config.toml
model = "contrastive image-text model"
dataset = "simulated grey scan slices of phantoms with and without marks"
train_examples = 122500
image_size = 64
crop_scale_min = 0.8
horizontal_flip = false
cutout = 0.4
tokenizer = "char"
vocab_size = 26
loss = "sigmoid"
embed_dim = 128
encoder_arch = "vit"
encoder_norm = "layernorm"
encoder_norm_position = "pre"
encoder_activation = "silu"
encoder_mlp_ratio = 2
encoder_head_dim = 64
encoder_fused_qkv = true
encoder_bias = "all"
encoder_qk_norm = false
encoder_parallel_block = false
encoder_inner_norm = false
encoder_patch_size = [8, 8]
encoder_conv_stem = true
encoder_layers = 12
encoder_width = 192
encoder_positions = "rope"
encoder_pooling = "class_token"
text_encoder_causal = true
text_encoder_width = 128
text_encoder_layers = 6
text_encoder_norm = "layernorm"
text_encoder_norm_position = "pre"
text_encoder_activation = "gelu"
text_encoder_mlp_ratio = 6
text_encoder_head_dim = 64
text_encoder_fused_qkv = false
text_encoder_bias = "none"
text_encoder_qk_norm = true
text_encoder_parallel_block = false
text_encoder_inner_norm = false
text_encoder_positions = "learned"
init = "kaiming_normal"
residual_init = "scaled_by_depth"
optimizer = "soap"
beta2 = 0.999
learning_rate = 0.0027
beta1 = 0.95
shampoo_beta = 0.95
eps = 1e-08
precondition_frequency = 50
max_precond_dim = 1536
one_sided = false
adamw_lr_other_params = 0.0018
max_grad_norm = 0.5
max_steps = 13500
batch_size = 512
epochs = 56.4
lr_schedule = "wsd"
decay_fraction = 0.3
final_lr_fraction = 0
warmup_steps = 400
weight_decay = 0.0
adamw_weight_decay_other_params = 0.01
Rows from block 7 of the image encoder, named by matrix and row number. Rows with one number belong to one attention dimension. Each number is 128 + 24 x the weight over its row's rms, rounded and kept within 0 to 255. All counts start at 0. Numbers have three digits each. After the name is the row's rms in percent of the matrix's.
# q: attention query, key and value (stacked) (encoder.blocks.7.attn.qkv.weight, 576x192, the q third), inputs 96-191
# k: attention query, key and value (stacked) (encoder.blocks.7.attn.qkv.weight, 576x192, the k third), inputs 96-191
q.45 093:114137146119176099150134130104134176178108101116123148092117124129143146132107085120094148145165132113128135181128132156126143116090095099080128116149153127117137158092162108212110106119111130119106112180102154084106095174118139160092117147165136097109100104155116120093100136140148101134
q.46 096:093098139101147127130148173120108114119110100142097145140119133141112121162131133105142134123109092107124121108097136110133085138113128157159129147183133140153080112127142119153135134095145064108157167130123149138142116138111096152114126132115106107137141114151143140112126115123133146188
q.47 096:122129149126126102129122099126111115115147132140113133096110101127164154094113138140106126101153126125148106128125120103119144106138112138129141111132117183144148129103112178094161083146139123187152139164146085140147160084143147117150092122108112086153138127104102188143152106112138094112
q.48 118:097146129134140115137135133104105110131093181105127150113146117128132108144138132119093137170178130144093137115123090105095122127123144136143135112119110144134178142120125159151159141151116111073151164121094129102098124103108169085115103109111131125137164066125110171103110153131109082130
q.49 111:139159152095124128134138129144147104153148065095182174101118123153117116107104141140088151148129123133125114162143145092167107166146065127118145117066124120081142143126121135139175148136120165110131119120142146105122126160063102128132119127115144169142080082127130132140111149139168118136
q.50 129:156119101124117128122120150164083088140088147136105094091161131150149135197118121158078099110121106091146134110126117118155165076101080094083125128144149117124107141115119147120140160122147113131163112090120126126111137142134161154121134106125119133125101104079077149156165129165121131087
q.51 106:122164113158110123164130103131113102130110129145112102131159169144163115128133076108143088151158120127133113120108100067127163132141168117123114161158142092121079050108145108094144124163092116145145121151114151160116094165161118165111144154104126155104145095123136157154064142122116123104
q.52 103:128073133101134107143100136135060146160133129156108153146092122113121085148150161159138146106126106099121123103115127140090127102162118094137155058140152119110175105086137115139138095125147088097140143088156151125145130176152149088169124144140107131092145126115113131084118127106117121157
q.53 094:143119153098120156139122120105120130109148132120138105096132166117132154136075146145135109138103182114118153132111149102122174114110141151144122180185126125111102167108162116120122162146132148147169149198123122121078136158140114130089163126147152103118115111121101121131159137146151122127
q.54 093:170099129100133150123152137130133117135138094147114134114097124099134108121147131156151144155107101079147143137133138140114124134163109097126107055114167139157120113145133126157125143168120170131110114134095101141119114122107165124134105133121146127139116089133135171088098125125074183155
q.55 094:127146131113149113143111166117162167133172159152099113124106128119143137091097133153115087127149094125147125120152136131099148124104140129129111131168117085145190152112158105105112100138131140166131158135108091134093148145112122096152173067133140112128072149116118119136161134075113115122
q.56 087:134144097118123105094097146128122115120151111102109118091135091125130145141103116148130079179153160151106103147178132143142145131152119106139085118131154130117138139099097102128098183161165117121097133112146126165138118154157138139124169115114113127126168145173152154118150137091129134139
q.57 091:147111116123117083120159112148112076080136139097090118094144125144079147117099127131141136102092091102159109163114123132150145126119114067091142190139149124178118145133120097154104093125123113128123128112148133113129109155140134147076133069115115085143075125137137126161161129128123128167
q.58 092:155155147160072129131126132120096116122112127073183097117127130102144130123160137136176113124166136166134115120137133114144121161131157131125151099122095122093095135140093171158120130144131106111119181075117146155097117088131139137122116136132128140131140139166110135134108093154129121152
q.59 104:179132111171102118148132121137115110133150117136106110077103101131094117126109139096140137105193130131163085155113156132122137067134085140098162125115103163085074174121144141091138118098111154121124118129128124141099177080149131105112096123154120137116145104160114126184117104150151140140
q.60 089:151120119099137133119180145143113115138153117149138165090161147103110158128102099099095108141143135131135160123128133107119076142137154166155128165097112119124142136149115128132110125147162182119161090153082118121113115116112137114121123131078129121156133126126100109134159163147147130124
q.61 094:100100110130131100144126141123160143104143150125121126137100114108165129147138131075154118119166101108135121102162116168114146136079094146136131137102173092154116146114166129104162107153099133136106098174087127119109152131193113104093104098179103143096143146116118133138159106172159163139
q.62 097:124133146142143124155140135147122141147113151120126128138137101093148175152103106075140124100126173177110113174154155119125106094132162154189098156150158118135074070140132112090115116089129117124121150148150145130116148119122109164077134141103114156102126128128117130144105151167131076123
q.63 094:107146108132117111157106149169136103155108144149127120133141117107137079139087171141103147152140114143137077153118118106122130128126122131122136159164128138200103134112110095176165107142119133130105159122120131125112134135088123158133153074106123101156122127103138158185128118137111107109
q.64 127:137080119121157146090129124103131148100134174142151136143161109135144125150148177156107133108116133155182152157124116134125148142138174116160113140091168161163148091154113120113141140099126102149112097126150157144106087157179141116122152134117138148101105166091126141137140136106090164121
q.65 107:141166105095108161155143112081135112130132145116123166089151122131123118097131077175102133129133128144172129092121153087142145136145157139152117121121166125134125102150165098160117146133112123170148055100152119112144113082112101131111124148128099116108114146069091147135127081128151132139
q.66 109:150151145134123129125138127119088174137170139163125099129137128097151116110111197154175135127137165127144113116135163139141103100146132115090103081077128153084089163130141123162115101137110141138112079152119116127126143103103142100111072096127102128189127141099114145127112136125113098124
q.67 102:141150145099137115131169146096076111140143097171110137141147123101128142111099160059087104132135097105148148108124147141139157155151107101145093122100138086118112111114148140130106086151150131139110129156125151128133094189130153129156159138123105130136124133146152175080180101148168141117
q.68 103:131169104124134122096132128208096113160084121130146120166131132123181112157113125133095119108123125121139128126102133133071140079116141091115135116101170092132115156130136133117113109126108158122083102121154136176129103101102138164137094099143119149125135123110117170092144201137140157110
q.69 089:162098112083139129140115157161134133125088103137129132112132169110175127120096117143134124125129099152090101109173151156129134129109120163124078143131162096091112141128141128141138131140102151134124138150113082127147160121063129122122119108142086097121176095104122144080171150101132150112
q.70 096:137098120152136108143113130151114153134116114121150096120099094121107135168120149129136102086133107158085142115134131171139183129114102110117099175116145094111134135119152127140121132131141136134102099089208088112132131146182147122149127096136148147169082160127152099096095104137115137102
q.71 094:121141115103074099153106134161118120143122105121060124133107100116201090113133119149121103114122125112181145102125169107131121120136107098142153105165093127151098138160146125128109110078116117141167109156102153126111185119136121151110105174109099169145158097156148140128123144150125118130
q.72 103:143147095116122120112111128099101147136114139164132103149137134129133144128180134117137091107135118176114159087158107119111155152156170177084100147105152120143147101085153162112112134112124096150095151091109137105117135078118132101197129139118120148097114133126132132122096080196142138135
q.73 095:154154142132110142110141116138171130109139153131096099153104153101141108105150129110086105101140138122141143098083132133156105151133137121133119134168118175126109109095100131163147133119146138092131158139142115159114166113103111112157168136127131162126145125166165135104120086147139171155
q.74 103:141137146115161114145123143128117160116175131139115108133103101115096093143113135157137130149091127151155148076174146143099125123155099158102101101095164147096131155140147146102097124126126160139125139118136149110085102149109123110125115083149125154134127099184150122140088063157107163197
q.75 093:120122107114114169144101147154114102147126148094107117141133146132075123104101128117133105121152110153118111149163106118115125115138116118111176125169125140085116099112125122117133090098121130095143157125123116119117115109126103123136140128158168122103163105139135127140185174094127132059
q.76 102:115119107089095103144133153170133086138153101096111126105113119153141122105124134171122132112098106094188106129146153152107153125133122116135133163134092165146063118121135088124128150126116089120150127135100117127124184116119160167154163106086149158119138123125126119115135093125154162135
q.77 094:125155132143094113154147127095121127163082086130131128108138110134157134139127160117141118104166137131117135146159141095162103150103092088116140113184134098078130159135110116109162109115115129121158122128166155173126133113094145123106101130105164132084105153129111075134088118105154147153
q.78 103:153144146123107122103100137119140134142111153143123101146156135169145122135117124107120107095102085167190117167144094119123156099130142162156150123058137148187172165144130146103124111075132150112110131114130103156147143082106117133142158141152135133137105135127095153144145104155162153105
q.79 096:113151151102117101111113174140171119111196097124119119134112139167106084133087169127115123154117106123102159110127158148129139142161080124144151168123146146101134148139158103072109142111096121116157112134140166158073129118147135119109134110138163116147141117148089101143109137170165109151
q.80 109:113108188107163149152117154105141145145153148145134142108129133125126131090082156146093116115141133129158118139111123111122091096159109072128154126147123132107119112117152154152139100153196130149133079116115123101104119131122114131170099134116118143116139124155106154103113112142100130139
q.81 119:144125129121107115119179131113106111168127125124134120134138133135133112091171104105136150133139148138124175151110156125123146090163092102137130126158125093140144097112128123142120144120101123115122106131126138105079110104135097164149108134110144136117135131122133126148126091131108141151
q.82 133:128106089136093077136147101135135150114152166158073155147148121098142137129171117116109184178090124097128140121126171123123114137079141117147169157132132116118152119125143144134096139133089110126106096173130090124120104110129141113119139101118117132135090137148135133118159125129111154149
q.83 090:134140182118131105122128143130140104151123158115077146127121089092084134120164126147167106135133107156118170133090113128154187076171158104158141140118117101118119121123158122154148134120133131117140146150130134147141154172107089097138140145147111152079156102171141118132115100110085131130
q.84 108:064109111095100112122123127110158119119104113109155149109143108113105132134143134145105137165180157127086148120141169096110132186138092160119088164151132109103111146135151110120099186133135170128137154119140161104086144135128140098141136190154152128101113165141143122135111110124148129128
q.85 096:127114108097165077082130086133130103128139163108149133114146127133118140135152115139155131175127112079140130144138148134118153102133135135111133161102108117116100151128152160138109108171137116146111136090128161095162079117152163186124129144075154133122106129158112101137113142122120107110
q.86 097:105134157116130119140182133102138108107140112116140142163175121140107149082154130089093114095130136073138138100155154107094156148167116112135124103104117101139122083120141086147114161076104116129155146136111162131095159129120124125123117148129164142094153149149147090109104142165122111130
q.87 098:098110178160154129126090115130158156127147127165157096167102098163125096151149105116143104121121152137150166176095132113126143089082118110174113146116101154134126149144145139136074205118078122113129132091123123142116109142122137120142104138145116148113119118117144092146077127136118097136
q.88 103:098177136123136122128138136062123139086158107116162120132110118157110144132117138108132145128155140099106130093116126134149134125122136153095125116158160118122108156158103119099149107076125102116134135123125155122106143109120156156141074149156111138115137129128098110091111102161129100136
q.89 101:139127123120066119116141176124123124129097141141099090133119132126120138137103111099089152105095107136135108115138127170099105184114167133141121129153124151099142138148118173129140121175119194117105150138111159101156143111133123129166115161145122139118127157169156174181162144124064143133
q.90 091:094115089095145125113158143135108103138111140148164140115203079123131126139130128116118129100105098138149091121136117118117142098136132116147143128113143107138145174169114113135103146107145108098116158126119142108104105104116142106093093097138082114115112135111124089137115091120161124145
q.91 088:184140080100118111128122086099139114111140113135098104140112095166123136165136122103167131089149110138115098098126138144135110164129141121123122165150126147107105178111125104103130110142147117134146107115079086134101161106123089133149147119144110158114106096145145125177155158157100114122
q.92 101:120098155083066129102139127153177138126171155123169060100124146091090136149136112153123157087154149090145137121129136163088141119144104117160133128103096140072129150125123112142152145095117157150108152082138102151122147155164130120138162123125132152111108097107141119112097145111090117130
q.93 098:143131125166143133122161116125158125175123202129154132162098116140084150147130128158082114139135133134127112090150136099151165142170106140151112134094151122111130149166101106156124115142124088143079149128118111128145142159164117133093120146133152141126135114140121138086119126146103147138
q.94 092:075107128112103092092099091131125099148113151103135108118151143159095165128128116129108117099070129138113139166098132149152150137129134123105144124102093098116114162106163093146111121113134154143130136134103130152159126130145127156096178149118159120137082152134121144121130121138122149127
q.95 097:114122114089125126098121091146151143142098112122121101092118134173145113142104164096125111123128117106097147116151160100160135149177129133122132162132089097114102129097086105169131147122157129124131125151171166142074127117165106121138156110157162144156093121128126105110140172149137084096
q.96 114:123079142126137144119135153078148164130150132098113131115130135112146166121136106136150125111120088132098110095085129161123144144135137113120140133179140120149114116145119130096122099131172124089135079070168126122111165138123148122183147124141110128103171161101128123138161096097121128135
q.97 108:115117138134139108111124119116156130133140134124150113146096159113174092126138143114091142133126121109122135157150119165156114078112084139173122078104093112116117109172138152163188145130106147084101105177138150098139107135151116136136142154106178114123172144149068101108176132175118159144
q.98 103:155126106101118102109150130151104130123145136155113149092146133149104110144117166131082146175164133109108134114098125143161150109127145130131085151124113153104127104103159136132111121108087165131128109141127139170134141137095159140187139145152104116104142133126130138101143134137138158038
q.99 113:132149088122144155151116182124129142110188126076136142145116142137149101102156095130163098117109101144103175109090155137122114139141135128161127128109097080157128147132144091099112122152109143177185134137149114088149123090129128141127114159135175160129099136151086136108146116113081166132
q.100 110:140121112078160120114132188132088147133120130168147157160134133151124097078093136118148138128106116100122130142134109086089111140079141112113170132129099107112144167128114143122145095120128107139144149123120135131127099105123174142117145160122079120104102140116110099081150105124142164141
q.101 098:111118129115119155091110115160116077132114108156134100161078126162132107146089113136159129152134148117147143144124116169146082165151121151101143174121104138130131147131148144138130136112151103125130123119158091124092110115135133111116141117146097122136143155076143129108110136099117138143
q.102 092:137124120138081150116108090171148131112109101134177133154109131135116108079146170128134090145127166116141124101104155108141106132119145111115091112109169186150144189111102157135099143128123135132126120125118101123161155102124150105110155144092122149118075133136151133096130154118132108122
q.103 099:133110095136125130109105182138121103120110173101123120112171113105154119163136141128161174158121104094112119141122104083133114156136133121137137142035093131157112172135142132130126128152103126116119141096162096110107167138123116167134146141148109093090081091132102144150130133111133134087
q.104 098:124117122129118098152146165142140096134164126152104137092133084102153098108158138140128130119112114205105120122115111137128141132132117100149152124120100139125136155099147162091141138095083140119114146178136155143110165103129146149090155107116164145124107117118146122135176122172118100119
q.105 097:098132078119143122146167090134134105157136135163144148134116116125086132151125127175102140124145093102167117115122116132103116115156105114190131087091145169089146142155125150143118145159120150145126150166105116112112086137134126130124144160109094109118123108151125102150093105112074107133
q.106 103:127128107096115096114113125120123116159078097106109085144136125136130164125150173075153145142126107160127184148104147131100104118098116143111134179107135177132127148121132113122146113158144113148143099081150131167127144152143115157111117097158137129130114106171090111133146127151120129084
q.107 094:126156129091118157128146087088163141109127158097125164153108115131111107112134125111129119177165114130147088105172127149085141143131118103127090137134122106112134143148146109135137111096109107154139157160134123118146133137124125166150113155096146157141092128130105106133160163115086128093
q.108 096:177150118134104147163127079101152129111093135132147091124076125102132104126129167105097075090106129129101160108087090147149119120121122123129116084119109129132114140139080146135145115170097122125119141132115096081133114186112110104118124110163124164142157140089128117135136129120118082126
q.109 097:109126137186087082128092150101158144144105124158090086122120105131127139132088111137086111157167135141134109119156114118160141100095157116124111124137130146123171149118137101139082080186130098129123137139114125139177118162084144174157116099087141115124086157156099123119126095111127128114
k.45 104:140125113142112138171157133100145133159158155113118169135130099120117102092133115154163141134116088146148126114159146126171101115082106150170126145109143162125119105109140098116135144107127142133130157187119125143078116094114124109122176133143099118164121141150107100164135148138103106116
k.46 108:132149139114126160121124132166142125116119147123153164136147151116141126157141162147154079095162075140134091138120121139182141158147097136185199165154164123110142144136152145104098109068122116160156118171126116128119166116110121123137125116134108141083147156099147106118169153135128121127
k.47 101:129149125101125121172145101168125132140117171122148125090125133120076120117127114146090177147115097111162139131122157147139125122082143136145114139120113099102154105132112121122136159132143153123112138081136101136121097104082110114104080117092176128133097110145148118113122102127140096126
k.48 109:137102137156119119110078103105067129149159132147125134125100128092160148118129115097112131128148136161159130142095136123113146126111103116132116091162145124094130107140128144130144130147115169081135170046143153108133089125100127108142163119123128105098134149129114157139134123114126067114
k.49 105:184150139148169140101102104147132120178158175124122094124148102096111124122144107150082130119156151178109136155112081121097134108120176126140131127085106104095168122137123152153116101150151143124111159118103131127157064149130157090134130123094100142152090130098140110107086099148099098130
k.50 114:069126110134102142128082131097157180132108141137089120087095155115119129116148134145131148127159104113105210135100084135149092135078148150132101096117120167125110139157133136179110088153130112151145108116141111121136135125131105141136148149135124120113127108134161088151115136094154171131
k.51 096:136135101120142118139146157095130153098127141093124166113165118130144151104104130112178119143134122140111128110136090136127159095107121136099112188134106110117133103155173127102093144158175182129117103144129112112099100124123095073131127141087137113105129124168130126135095084139143156148
k.52 109:093122112153136095132129136150125112105102131131133104117097151182165151130148098114175117091101110140122118095140170156144123131148145140136124133146176118127139182091091134108133151129076143136085131127099136092106165135137103173090145157103143120152107136114127123147102109154094127120
k.53 099:120130155164147145150112122117125111148184119101122162108148096095118094134138119146138133085097182120111124110129149121115126074140118102155119186153127156132144137072112141132102110159176130119095144099113134148152134133101106136128118081142116131112108104131103114145109146115149101120
k.54 102:123148098109118179134115172088184123139156111085141157129109109133141151138098130111135097115124115163105136101146120135161117144085144109133151098135108129132111124100121137113159094138110134134159167114126127120110164092146191080176111139146154178105144129134108129137164147138136127136
k.55 096:125123116140118174101110126114152122189165195143130104104111133177119112108112123162111143155103177137158148125122132131139133112091123172109089098128134072067157104128143159123135161097161146126120154113123106092100110096154134110114134129118158153121128127153121136103130093127150120113
k.56 090:121129113144128141100136140141137169096168135110172116135161128144130109135125136095100150176115132160072165150115105107111158101141084119132123152166163106097160129118133119118134107102149152125147126077125120130143132122138138105158139113127159143096138086146139119157111162122130082094
k.57 096:168109141147129150120121154166159173110077189136129145121112113130131134086113160153129094129085102144158104084164123140129128167157075130134187152093129137128156147110117120123114141132140141172110107164128137072134186147117164112100128085156126152140124150131125131095123096151154157103
k.58 097:122125106131171074148109131128104142089185133121145148114129104157110101159095118118123159120123133145101120138106058145103120094123105071104115108123123132160138133110171126100126167131098153094141095122098135082171123148137140114141144130137092172102082154109102097164164138192140154113
k.59 115:139123113116135121156104136104190126126121100152118092150126124100149129103125141102156125156121175093150147128119127149097082163102121114146153131122091147087162142138130132117184143148131145153129125146097118128132091162145188148124121122108133103079095136147075098171163126125183114112
k.60 098:131139155141149084132128089153129107123144121152101122161092105106140101108114121098128150170118145122149167147107111100180105085120185141128114136149148156106113120161101165152093124138129128135108112090129108127140120163125119181157083114146096140106160101122087133144131123100174129166
k.61 099:132163132095114138145119137083113126157114180099106111107098131125170085109179135133150115185079152125117143120151132131121135121096087094111142156104191092139125108143145101129104106121142114129103099123143169113093108106123177100133127137101159098118126113151138117141125116111144084126
k.62 102:129124142085106167151086120165084124143168151101140158162125121135110109150122172110119109128105103095127136171133115120135135124116111126119124125115132134143116166099124100141095163125077115127115117145109169150120103121150154142151111120120149150117115115168112124161119096150151093087
k.63 096:108147140086093097080102106139144164123079158114168142099137157131094108108085156155169138147101079122127156134147146091098151118149107159188128126142127145157147129098133131147114097145156153137158121121169115130112167145113093130111154172150120132120137126166119143132136101145133156098
k.64 114:125092148127142124174111116125145174147114183145134116141110115132134153131096145108133090147169091120132119134107117114148185098098150159133064133139136127115102174116157157120116088120077149113122137132118134101137181130111158111115137124167117124145093130157099144116105104147132117123
k.65 103:099141132135153127151105141159092119147127155102136137108124147051129127136153140095142114101127130125128111100130110117128081140106119180118117181169152106132106142118106187148101107141085141120137128140119113140145130134135097125155152139127135125121154123131133120161110135120120137137
k.66 094:130147078124128098120158122122177160123122091135121132122128080156124112125134121117139114151126111152139094129131143160144118110136138141153085111123096169122119153100088111097157121160151115093106102140112133123144106193142129103130146144109177129128151143158173145135155094122148160103
k.67 098:140137112176111130109124165150150125140091104116167110116171165127125119124101126127150125112087107128134126092141106121159124119126165152162125138147089133123164114096131173131088149159117142116159106141101159126082117105150129083116134086138153133153130124114130107153152116107091142125
k.68 090:146097117115153104138129190106117126121127125162115149098140151150150118145173151093143132119118116131155129094112155097161125146140111130136103102132109152135162093138111143112109147122154150137153148151130149087135128092108139129111106129117118108139166152157159146162144162125160066176
k.69 093:116155105165091083137127118139144117100120112150167134135143142152128111108133126086122105122156142142126122167119117117142123142150111146172171117150118145086115174145129145132116137117099158119170136155110121110125114126169134168127095129138125128119134141108105148157117165116114091100
k.70 096:130148132154114128126124112117115136129101130100130141103106114102146129124130207119118110157114142157159136164150138107124149109110099095144171119111087125150133103143120109125085092154103138162115110118104113145164182143171140097151104106142102109133134128157141110134132137143137095133
k.71 093:135171137099106133091137128084087158108132103165159084099143145138134144155155156127101085138163113105136123126093126126135114165143136126122114110114129158165116134128114109150120096099141115159095161095124092146147155122091135132102118137145150138143175160117156112122118161122100108208
k.72 110:101118139166143171144132118121118129098128105134144124157122157150119159149068163153141092127085132154169161171111093137101134167142122149108129124141113118131152105181141172090102111108115153103136165134114115143126138104111132129131123164116144104138146102128093123131147143134137131120
k.73 098:119104134099067122125139079167118171160122086132107083093088120186143105098087139146120095104177109121177143129106102148173185145068141145139104108133144152086096101143135134128109122137137121100132166133114158115154116127122104133130127116136142140096133141127103127117106135134094140096
k.74 107:118124076111125136120196102120136134173128081116135126161139123159135112123118089136105126126122070143137115137154114127133079124148127118176110110127114098152148105108126123120147093131136144160105147119130114096139093114154143141086102170156130120145136131145148141155127155146136121115
k.75 102:124124138139138144126140152144149111134125093152159151104139123108128147116132148158119140125125144147105150134143124115142079103143179148094134133079128173138137133143149129082144133136172182127152127131105150127114157107107107115137134110088104124135093119130080136061158095114136174128
k.76 100:141174145119119109098157157140144146117121102142131132152108139161148116114102119137110117048143130176207146103138112108158127138101170187133147112116130105123102116129135122127127137103134131186161134108134110174119144132111084119144098149121132119138116164157136136116095115120096157134
k.77 093:165154104105143098126139145101140162092148135139101118115149130122149118105134148126100073139124171116121146128132127133112123150117080099133138129123127126171129150109138089110130157098131112135120157157144121124120099104093115141151137123142109144141162156129158104102122125119140130145
k.78 104:096134131101113099124121154140112155132152132123122137131116137104113135120101095144140131172112098081129135160124133081144096140171166131136136147097108117119119124139147101165088113122151116092141102119101156112127157126124153125194114129143143103108130107125137110124098157137106125124
k.79 096:111125114121137106140116141139131160137099154092098130163114119085096085142082158143118158097113125130124124132130125158191124169141160100095119099085119134125091109130111081103123109135116119145162131159152104144150138155156176141138126148139146123132094139121155123110172147110110144152
k.80 114:129134118112137168146100144092104107174151151104130096123141120127127125120096141137145129154159139156114158146129155108132189090160200137170106128147140172157128140100105124111170100084134187139123168119141084140141085143113113159095150123145140150146089139158137104140148143143130147108
k.81 097:159115150178114159149125133154099105157138150146081133132140135089104163136169120145132112154154146175110117135133112107116145113107120112111132111117137144124103106101111093124150131141130125152127142146086110133132133154123099103154072093104152121118128161115116168132106138124155145145
k.82 112:085114087144106146094132100123101103129153135172133113093130085101161115144131148098128128134102163094069145085178115142112129159123112131128161116173144113132143108105112151121139196115123133141085158108176108128135126102150142113102132120107139141164090124126148179131149081124139153128
k.83 101:132123177094141099147122126106101107121088112159130139133144091178150117095126131120126097107164182164129102142161092149159119138154151152097113099109152171137133165130131136146183102107148127108110133117068124116134092135161099092132145136107133119155112138103090131154085146144111160119
k.84 101:111120100067172154117135088126107113155113136154124071134109127137172133128152102066085118110114098120151139111161120124136112107115149095140101114152149089148102129164129127131123101096121124122138147123088124148136135105128156114114107150124104130118153146117137112139142103141150098155
k.85 095:145116088135136148114124139108139103112072134098127139177116116186135090123159125108142106113105137126079138114128143150109133142112130123092117106112081115161122097151147143141134112105099116080123155149117135176113095137120088132111109179095101123118147142102154179121113122107150141105
k.86 106:166136122131144128108082131121122126121124094150071119180074142139129100145134133158162138085114178173134146143063104165144130153085093181117135151133133153088118089145154145075147117112124132119157159116105126124122107138104135165130153134101169112151135107137145172110165127120097127124
k.87 102:148160155100121147115115115173115145143123167112141147116099115130128138120103153131133150081188090103150148134131160114130130126142117139080098146109105095129177114113098137133152115075117126117157095130155109121155108156157139104116119148097138087109103154131124109134122185158129156189
k.88 101:094160132176111117123118130117118148144105133152122159154142145100105111137129118103118101106130133140142103136065146102178153106153147106142130110108139141117129098121128136137080165104130116182125123130076125108139154132164156147154161110107107118121140125157180136131137138131130140109
k.89 107:112108128105102130104169140132148130142142134171146112135128135094153117129121120105141092145130124140137107131116111112110118104113145102207166090110096142094137117143134112137128117104134089135084153134133138128141097091182119102152127109143184095133134149173129149128115124167105124172
k.90 096:136147137151148127122134131148094145158131098130096132132103103098102109121131126117157120136148099118137152115132121141113108130140103130147110156138135077129135132144108123127116124115145106122165099109139103170122127134146089174100154127111150118112144122154156110110111123152109108098
k.91 095:130131129115125082116136130134124083099145151118147135085142165126128122067101122154113139133150136105142138113116097133111149134139153145156149087146127152135101099134152154114161170069103152133118162137127163127138087126104115139188090156125134114180114107097115120174170111091113149176
k.92 100:131101102104124104128104146138123146159150099144104145136109087134117118083103124107151139106137084092124137152098131088144153119110150132114114181130123120157120084115147108112116099109115131088122136123113153173144110137110137046137085114133161160102102158142118125122138132194138126167
k.93 104:143137143137115117119087141090132174106103086116093160154152114150120166152123189102095104128120157127118115156123124110115102107168121123135103125137144166128094145127131138113110137111166165126105147095133136118132136185150100123108126090133117105079122124116110151126104103096158096088
k.94 093:139137139119138085112127145118093117128101178119145124149124145091122155101123134090116167117147145091097144126148106148124154118121143150096149165106188104099120172165088152158093159125132145126154105141150151152134144157115087171144092140115133151107113151131138117156164110152121114167
k.95 108:146118135127115153126096144116132123148070120128110148134101147151115136094083121138132171104105078115077054104134132140110123182155107146099127122145119159120123109118134140107149059156128117156145116112114104135146110135098139147148178167140117139120121143128163151177185098097135142147
k.96 102:148120110153122134160129146178130099157130174112107129112138193150123156159142119135163095089139133136104124121125135133104142164113145122071096136138142143100153105098119091106098155065115120158094136189100145121123124110149165120113137150111119126152095125143102178132134141114156069149
k.97 097:113092100093100087115126097146113114155129200090119116156132168150119114145124093090151113187157082121095103103174142110118107138135181162145137098118086126104140139154126113166100136154143147103146075132153124125135124097103137146119096116151121130130155101122151081126144139104129156122
k.98 099:109105097122125145111106147152104126118122141107136130140141159091111132179118113144117123087079104166099138135105178121111135094117169165108123166147128152144103125141136112127135093128109158111127122121099166100141142171147125157144118109126132115105083112126093156158110149142099113172
k.99 102:123124114136138124136153157150117154125111107147148112095174115080190126161133144119105146130111107125142132152131122126162143092064115145089126140113117125112166061136109131113101144142138117139116154126086121061154123118103092111145130096104090054112132135108113125102149110138141128179
k.100 100:115153097142157132126144117158134134141091115131162143139106143143112140161159151120185160111123100119109109093094180174149115148119149111135138105084136126110117113112129144157090138149121126107187082139109161102105115133115108201135119140099113157093115090161137133133116115096123114139
k.101 101:153104155156153124154145159137130140160090100121113133140144095134127163128147145157106104139139114124103107087113115155134145132090098134147136086140126108143161157164090140094100096116136122146116084103160110109104113111141157113129109133146114134120136118205104151133129131103148145109
k.102 093:075135129061121092092111110140153138115113124127106082142153121121157112095154161125112155141163129087140130152124135109132148094141132145135103130106127120111091155170114126084132125131118118088108132119066122111094115143119115182138124119079136102109141121112163106111172122108143126133
k.103 092:126123142130141137170139139128123133166179164119161080111128166101088129108126138131109102093111109145151095140120151144116120130155098091141103144091157088104094110113137146124110105115139105108108079114134174164145170134161142132125125113157127115159121137150068120135100145178098112135
k.104 101:148145133084157192133124110140109164068177118118176085139098081109138134162116081166153116103116137111126124106154094086148085110117122156095135118118096103139092106150148124119142120135162144141103112107085123143155112121130137064116134126127086125100150154104103145142080147141123163122
k.105 103:102124108122159116144160135116136153167115115128123160159143085148139141107163083112150148105152111116121158127109148114139140072145168140102127144130102123163123122178121147129140139116122149125105147104184116172136112126136120162132091110121145128131150150171091158146095150146115150125
k.106 101:144127104095102148146124143130110105088122136130183125125106149133139134122120159100138108126128097130092155134138162136150154113156130139115104142120145129117120108119114174126151152124121149140115158129117102094139101143084147125167117158138140131139115098138133156141157122125109136155
k.107 095:154126113124103148141149107130101140108130057132086126166113152130151134116160131101151175125126130155125128143132127135120126128088129139154157113093125135185097156098084119123137127119142134121118133127103156160087063184126085108125152087096115120100178131102099131138167133117124164107
k.108 100:117109138132077176112090057128126138073103156110147130114130101149100116141118149146125119143145152146197110131149162128130154100151139148095116124119107122102129159127147106176127124088146165139112141127096109090135146100120144163131116120102132120116152119166155104107109164159118169127
k.109 102:110129126126067099184151134095189120087138127103081124123123122135119109167125104103151095152143170139180121106109104112174166148133113094126153137108154106157141154104116134130137096116125117100119132151132128166128107114132134096145180141109101138120113125113115130143124154111111075145